From a checkpoint of a small segmentation model.
Model: 64-pixel images, norm groupnorm, activation relu.
Training: batches of 384, held-out accuracy 99%.
Rows from block 9, named by matrix and row number. Rows with one number belong to one channel. Each number is 128 + 32 x the weight over its row's rms, rounded and kept within 0 to 255. All counts start at 0. Numbers have three digits each. After the name is the row's rms in percent of the matrix's.
# convs0: first 3x3 conv (model.decb.0.1.convs.0.weight, 64x64x3x3, standardized in use), inputs 32-39, a 3x3 kernel for each
# convs1: second 3x3 conv (model.decb.0.1.convs.1.weight, 64x64x3x3, standardized in use, transposed), outputs 32-39, a 3x3 kernel for each
convs0.7 092:128128128128128128128128128164128128128128128128128081128128128128128128128128128085201201059203181052176182128203167128185128128196176128191128128195128060128080128084069128059128128036128128128128128128128128128128
convs1.7 092:128128128128128128128075128128128128128128128128128128067036128099072128128074128074080056128128045063051000128180128128128128128128128128128178128128128128211177071128062128128047071128128128128181181128128128128128
convs0.8 099:128088128090084085082080077128128128128128128128128128128128156128128128128128195128128094128167128171174128128203186128185128128195128128095128128128128128081128164128128128128128050128092128175200051128194049128193
convs1.8 097:197128128179128078128128128128128128128128090128128128128128128128128128128128128128128128092128128128087174128128128128128128128128128128128255128128198128182128189219128128179128128170165062128084087187128046128091
convs0.9 103:128128128128076128128128070055128128128128128128128128128128170128128173128163153128128128128128075128128067128193128162128128128128128128128128128128128128128128128128128214128128128128128176128053185128072189079128
convs1.9 108:128066128128128181128128195128128128128078193128128128209215128187215128186128099128128226128128188128128192172128128128128088128101128087066192094079203089128246128128128128090128128128170128084042128061128128085128
convs0.10 098:176128128128128128128095082221128128206064128178088184128128185128128173073128128128128178128128128128195128073128128128128195128128128128128128128188128128128128128128034102066128048048128128128128128128128128085128
convs1.10 095:128128176079128162128128128128081128070047078077077128193128128128128128128128128128128128128128177128128128128174128128128173128128185128128128077128192065128189128128188128128210128128178128128128128128128128128128
convs0.11 101:128086128128073128128128158073128128078086128086128128128128128128128128128128185128128075128128086206128128167070128128092093128128128128128128081128128128128128128128128128128128128128128128128128128128198128181184
convs1.11 104:128128128076128128128128128128087128088128128087128165128085128128128128128060064128128128128128128128164128062032128078128188056053187128128128128128128128174128128128128128090128128128128128128128128128128128165155
convs0.12 101:128128128128128128128128128128128128063074072128128083070068061007058072000043070171128128128128128128183167204128165128128170200193185128128128128128128128128128128128101128128128128128128225199128128128128128200128
convs1.12 106:164128128158128128128128128164128163128128128128128198128128128128128128128128083164086128128128128128128128128128084128128098086050095128128128163128128159183182199185179128128192128128128128090128086128128086092128
convs0.13 102:169128128128128128128128128128036084128038084128061069128171179128128176128128228128175128169128128128128095173188128128128128165128128128128128128128128128128085128128128128128128128078054128128172128128128102128069
convs1.13 104:196128128128128128128128128208128128188128059128128128084072023128128128128128128128128128128128128078128128128082128128128128128128128070128128065128128042128128128128102128128128128128128128128128128128128128128128
convs0.14 099:128128128128128128128128128175172128128174128169191128167128128128128128165182128128128128128128128128079091128091128170128128128128128128128128190128128128128183128128128128128128128184186128201182128183182128178174
convs1.14 096:040128128041128128015086092051023049062060128055033032128167128172128128128167165173184128128128128128128128041080098072128128128128128128128128128128128128128128128128128173128128182128128128128128128128128053087128
convs0.15 100:039128128077128183128128128128128128128128128128128185128128101128104128061128128052067128128128128096095128170128128195128128195128128183190128224209128200128128082128128076128128079087128080128128062163128073128128
convs1.15 109:128088128128080128078084101128128128128083128128082128128128179128128183128128190128128128176128128180128128128128128128128164128128128128128128128128128090079128128086128128128128128128128227210202233178128238177128
convs0.16 101:128128072128016055105018052128186128128178173128170128005053088033081128021128128128128128128128128166128128128128128128128128128166128128128128128128128128128128128128128128084072128092128128190179074190181128128179
convs1.16 095:215128128128128180128128181128128128128128070128128066128128128128128128128128128078128128044128128128128206128128128128128128178172083128128128128128177128128128128128128128128128128128128084128128128128093128128128
convs0.17 096:128128128128128091100095102128128128089128128128128128186187175128128128128128128128128128128128128128128128128128128128128128128128128128185189128128210088128128128066128128128128128128128010049128065128128128128128
convs1.17 096:128128128128128128128128128128128175242179128228186173054128128128128128128128128059187128079128128073128128128128080218128128207128128157128128128128128166128128128128128184128128204128128128128128170128128128128090
convs0.18 096:128128128128128128128128128128128128128172128128128128128128128128128128128128128128128128128128066128075062156166128128128128128128051128128182128128128128128128128128171128128183128201190128204182128218128128128128
convs1.18 098:128128128082128039128041033128128165128128128128128185128128128128128072128128128128128128128128128184176128128070076089128128047052062128128128057076128128128128167128128128128128128128128128128128128128128128128128
convs0.19 099:128128175128073128081128128128059128128128128080086128195128097128128128128128128128155165128128128128128128095128104128128128091128128128128128128128162128128128128128174100128128128128128196207128192217128221169128
convs1.19 100:128128128128128128128128128128128208128128179078088128085128055128077030128128032128167128128188128128128094175128128128128128128071128055091086039128128128161167128128128056128168087128128128128128128170128128169193
convs0.20 102:128128128128128128042128128128128219128168128128153128082067128128089084128085128128128128128128068128078128128128076128128072128128079128128128128128128128128172128128128128128128128163178128224200128209215128128186
convs1.20 110:128128081128128076128128128128128128128128086128128073187128190179128191163128198128128128128128128128128128128128176172128186128128179128175173128128128128128128128128181128128128179156128086128128063128128036128128
convs0.21 094:128128128128128128128063128128128128128171128128128174165128128128128128128128128128055128128128128128128088128128128128128128128128128128128128186128128128128128128067054128128079128062046128128128128128205128128241
convs1.21 112:128128090128128128188128128128128128128084128067078128173128128128128070180128128177128231196128213245217255128128128128128128180128128128128048128128071087088054128128128128128128092128128128128128128128128128169083
convs0.22 102:128128128128128128128066128128128128128128128128128128128128128128128128128128128128128128128128128165177128128128128128128128128128128128179128128187128128169128128128128128128163128128182072181169128188166057166184
convs1.22 103:128083128128128128128128128128091128128080128128073128128128092128128128128128128128128128128128128128090128128059128128083085128128128128128128128128170128128172128128128128128128128128128128128128084128128128128128
convs0.23 095:168128128128128128128079128159128060176128079190128047158128128128128128128128128069128128084169176128164162128128128128128128128128128128172128128188128128128128128128128128128128128173128128179128057128128128128171
convs1.23 103:128128128128128177128188194170170193173128128160177128128128065128128128128128066128196128170178128128128128128128128128128128128128128128128128128128079128128128076174195035128171047128128128128128128128128128128128
convs0.24 099:128128128128128128128128128128128171128128128128128128128128096128128076225196128128076052128128088128159128128128128169128086193189128128128128128128128128128082018100128069128128128128192128128128128128128128128082
convs1.24 094:128128128128128128128128128128128128128128128128085128128128128128128128128128128128128128052080172058058188128128128186128075186178128128128128220128128255128226128128128171128128186128128128128204128128205128128128
convs0.25 099:128128128128128053128049022128128128168128128128128128128176166128128128128128128128128128180128082128128060128128181128128128128128188128172128128203128067128128128128128128128128128128128128128128128128128128128171
convs1.25 108:128128128128128128128094128186128164158128128128128189056082080101128128064088074176095128176128090196128128089094128128128128088128128128128128128128128128128170173128128211128128183177165128128128128128160175128128
convs0.26 099:128128037128071085169088128128199200128180128128128128185128085128039067149128077128093084128096128128073128168128128128128128128128128167128128180179128161128085128128128128128128206192128128128128128128128128128128
convs1.26 105:128128069128128128128090078089034087076062091128100128190239207216186208199174128128178188128128128128128128128128128128128128128128128128128128128128091128073128128128182128173128175128128128086088128083128128128128
convs0.27 102:180128071128128128128128128076128128128128128128093128128128128097128128070104128128128128128092128128091128128128192128128128128128128128128128128091128081087128128128128128128128128128128128128128128075128128128128
convs1.27 103:128128189128172171128128128128128169128128128128128128128128128128128088128159128128046058128128084060081068199168128165128128085071089090067068128062064128128128128128128128128128185170128128128128128128187128128172
convs0.28 096:172078128206128128179128128171128172128128189128177208128128087070128128066128128128128054174128087128128128128128128128128128128128128180128128128128180128128195128128099128128128128128128128128128128128128128128128
convs1.28 106:071128128128128174128128179078128128128074128128081128170128128128128128128102068093128188091128177128128128128128078128100082128128128068064128093075128128128128038093128068079128065099100128128128128128128128128128
convs0.29 103:165128195128128128128128128128128128128128128128128128128090128079096128078128128128128128128128075128128089128128156128128156128128173128128128128128128128128079128128128079128128128151128074128128089128128128128128
convs1.29 109:128128128128128128128128128128158174162128170128173255128094128128128128128128128076128128128128128128128128081027026128128076028070080128128128088128128128128128128171157128128128086128128094068128128128128128128128
convs0.30 100:128128128128128064128128082182164128128128128128183128128128128128128128128128128200096099128081079128128087128128128163128128128128077128217158128180128128128128076128128128128179128197194128128128128128128128128128
convs1.30 117:128128128168128128128128179128128128128128128182128128128128128128128128128128128128128128128128128169128128128128089128128128128128094128128128128128128077128128128128128128128128128128128128083128087128088128085128
convs0.31 101:128175128128152128128128079128128128090128128128128128128128128128081160128128128190128128172128128171171128128128128128128071128128055101128128128185168128128128128060075128097128128128128128128128183128128183128128
convs1.31 093:128128072128128128128128128128128128128128128128128095128076128168128128170052024128178078128179128128128063128059073128128128128072128187128128128128128198128128194128128128128128128128128128057061096088128086128128
convs0.32 097:128171224128128168076128128175095128183103128128128128128128128128085066128081071128128169128128153128128088128128128128128128188128128159128078158128098128128061168128128189128128194128128128128128063082128128128128
convs1.32 094:128128128128079128128088128128047128128128128164128128128128128031128128062174179046128128128128128128128128042128128128128128128168128128128128128128128128128128128128128128128128080171128128128162128128162159128192
convs0.33 095:128128128007128128004128128128076074128128079082128068077082128128128165128128175128218128128128198079128181128079128068128128128048128128128128174128128128128073128128128128128128128095128128174176128183163165221222
convs1.33 101:128192203128128168128196211168128128146128128128128128063069128069128128063128128093128128128128181128189206128162163128172181089128161128128128128164128128128128128128128128085128082079062066128128128162128128128128
convs0.34 100:095128172128128165128128177128154206128151199128189200128128077128128128128128128128065128128128128128128128177128128128128128128128128128128128128128128128128128128065025128081040170128046128128128128128128128128128
convs1.34 095:128128082128128096128128014172128128169128128167128128181179128128128128173128052128128128128164128128128128084080128077128128128128128176128128176128128128128128128074128128128128128128128128128128128128128128180128
convs0.35 102:128175128128128128054128078128128178128128128128128128183128100128128098128128128128170128128128128128128128128128128183128128128128128160189128162215128128128063128128128192183128128128096170194128128178128128128067
convs1.35 090:128128128128128192128128128128128128063072128128092128128176169128128180128128197078077128084128128068020079128128128128128128128128128128213128128177128128128128128064057128128128163128128184201210128193128128186128
convs0.36 101:128128128128128128128128081075128128128128128128128128128128224128128176199200237128167128128185128128190176179199180128128128128128186128128128128128128128094088128128128128128128128128162128128128128128128128128128
convs1.36 120:071128171128128128128128128128128071086089082128128068128093094128128128128090128128128128128128086128128115128128128128128128128162128128128128128128128166128128128128128128128128208211176043065088050082076063050057
convs0.37 099:049128180098092184084073176128128060128128085198128128070128128072128175128128128128128187101128205068128185128128096128128128128128128128128213043128213128128194205182162128128128209128128128088128128074128128128128
convs1.37 092:184128128206128128253205128128128192128128187128128166128128128128128128171128128128128128128091128128128128128066128128128185128128190166128128170128099128178094193128128128128128128128128184199128196186158166175190
convs0.38 096:128207128074128128128152128187192177128174128128165183128128177128128195128128212058128128053128189128128194167128128159128177181128128128128128128128090128128065072061010054088010034061067128128128128128128128128096
convs1.38 095:196128128229128128226128128128128128128128055128128061128071128128128220128128213128128070128128041128128062128128082079128128128181128128128193128128128171189164046060070098087128092128128070128128128223128128192128
convs0.39 103:128165169128128176128128128128128128175128085185128128128128128128128076159128128174214175128128128128185181128128128128128128128128128191128096168164128193128128128186161128173128128128128128128061176128128096128059
convs1.39 094:084128221074128128128128187128128179128128172128128128128128128128128128128128128128076128128128128128082128128128172077189201128128198089128128080128128066128128079128128076128128128128128128128128128081128073082128
convs0.40 105:200195084174128102165128128128128128128128128128128128128171173071128128128128128128188128128167128128169128128128232071128170076162128128128067128128128128128128128128128128128128128128128128128128128128128128128160
convs1.40 105:128128046171068030177081058169128128196128039128084018128128159128128197128128187128128099128128097128128128160152061128128074128128128128128186128128171128173162128197128128206128128159128128128128128128128128128128
convs0.41 102:075128128085128128128128128128128128128169128128167128076188163077175128128175073128128128128128128128128076128128094128128128128128128128128188075128166063128209092128183128128187128128204128085128128128128128070128
convs1.41 092:128128128128205128128128128075072128080089128128128128201186128190204128182128128128128128128128128128182128128128128128066050128128128128128193128128128128186128128128040128079049128074128128128128069128128062073128
convs0.42 097:128128167095076128128067128128128128128128128069128128128128128128128128128128128071128202056096128128040128128128128128128128128128128128174128128128128128128128128182181128128128128128128128191238128128213128128214
convs1.42 085:170128203177128128177205198128128128073180128128128128128128128128128128192158128128128128128128128128196128128128128128197128128128128128128071128128128128128078069128128128128128128128128128128128128166128128128128
convs0.43 094:128128128128128128128128167128128128193128128128128128128128090128128128128128128128070128128056128128128128128128128128128128182128128175203128128128128128093077128128128128128128128128128128128128128128128128180128
convs1.43 110:128128128128128128128099128156128099185128128184182181128179175128128128088079057128128128128128128128128128128128128128128128128128128128128174128128168185203231128181193128128128090128128128128128128128128128128090
convs0.44 105:128128184128128211128128214128165128128128128168128128128072128128128128070128128076128190128188160128188128128128128128128170128128128128128173211064128223076128128154089128128084183128034128128128128128128128128128
convs1.44 101:128036018128052052128128128128128128128128178128128194083128078128128076128128044128128128128128128128182128128128128128128128128128128128085030128128020128128007128128177128128128128128128128192165128128128128128128
convs0.45 098:100128128128128102128128102128090128128128128128128128192170128128128128128128128128086128128100128128128128128128054128128054128079069128205128128128161128128128128162181128128128056091128128128128195128128191128128
convs1.45 086:189128128128128128128128128186128128128128128060094128128128128128128128128128128128128060128128128128128128069182192128128200065128128128128128128128071128067069128175187128128128039071128003128206023128128048128128
convs0.46 104:128128066128074080128128082128128128128128128128128128200204178160164165128160128178128065190128128128128082128128068128073128128128128128128039128128128128128060086174128128128128128128128128056013128128128179128128
convs1.46 105:061128128063128178084128169128086128128128128128128128167161128178128128208128128069128128081091176093128128093128128128176128128128128128128088128128128128078060128128128128128083128072077199166056168128073128128087
convs0.47 104:199128177195128128196128128075059128128046128128128128128128175128128194128128166128170128128180128128128128128128128128128128168128128181128128128128128128128128020050128014047128000044128128128128128128128128128128
convs1.47 108:128128165128170166164179189128128128128128128087128128128128128128128128128128128184128128128128128128161128128076128128085128128074128128128183128128128128128168128128096128065088128043128063061082085128128076067074
convs0.48 101:128128128089128128061097128092128202058173189073128128059063089128128128128164128054128128128128128128128128080128128083128170128128128128128128128178128128179128083177128088128128094128128084128128128128128128128128
convs1.48 100:128177128128128128128128128128128128088128128128106128128128128128128128128128178128128128128128128173169165047028128097087128074105128128128128128128128128128128128128128128160176061128128128078128128128128128128128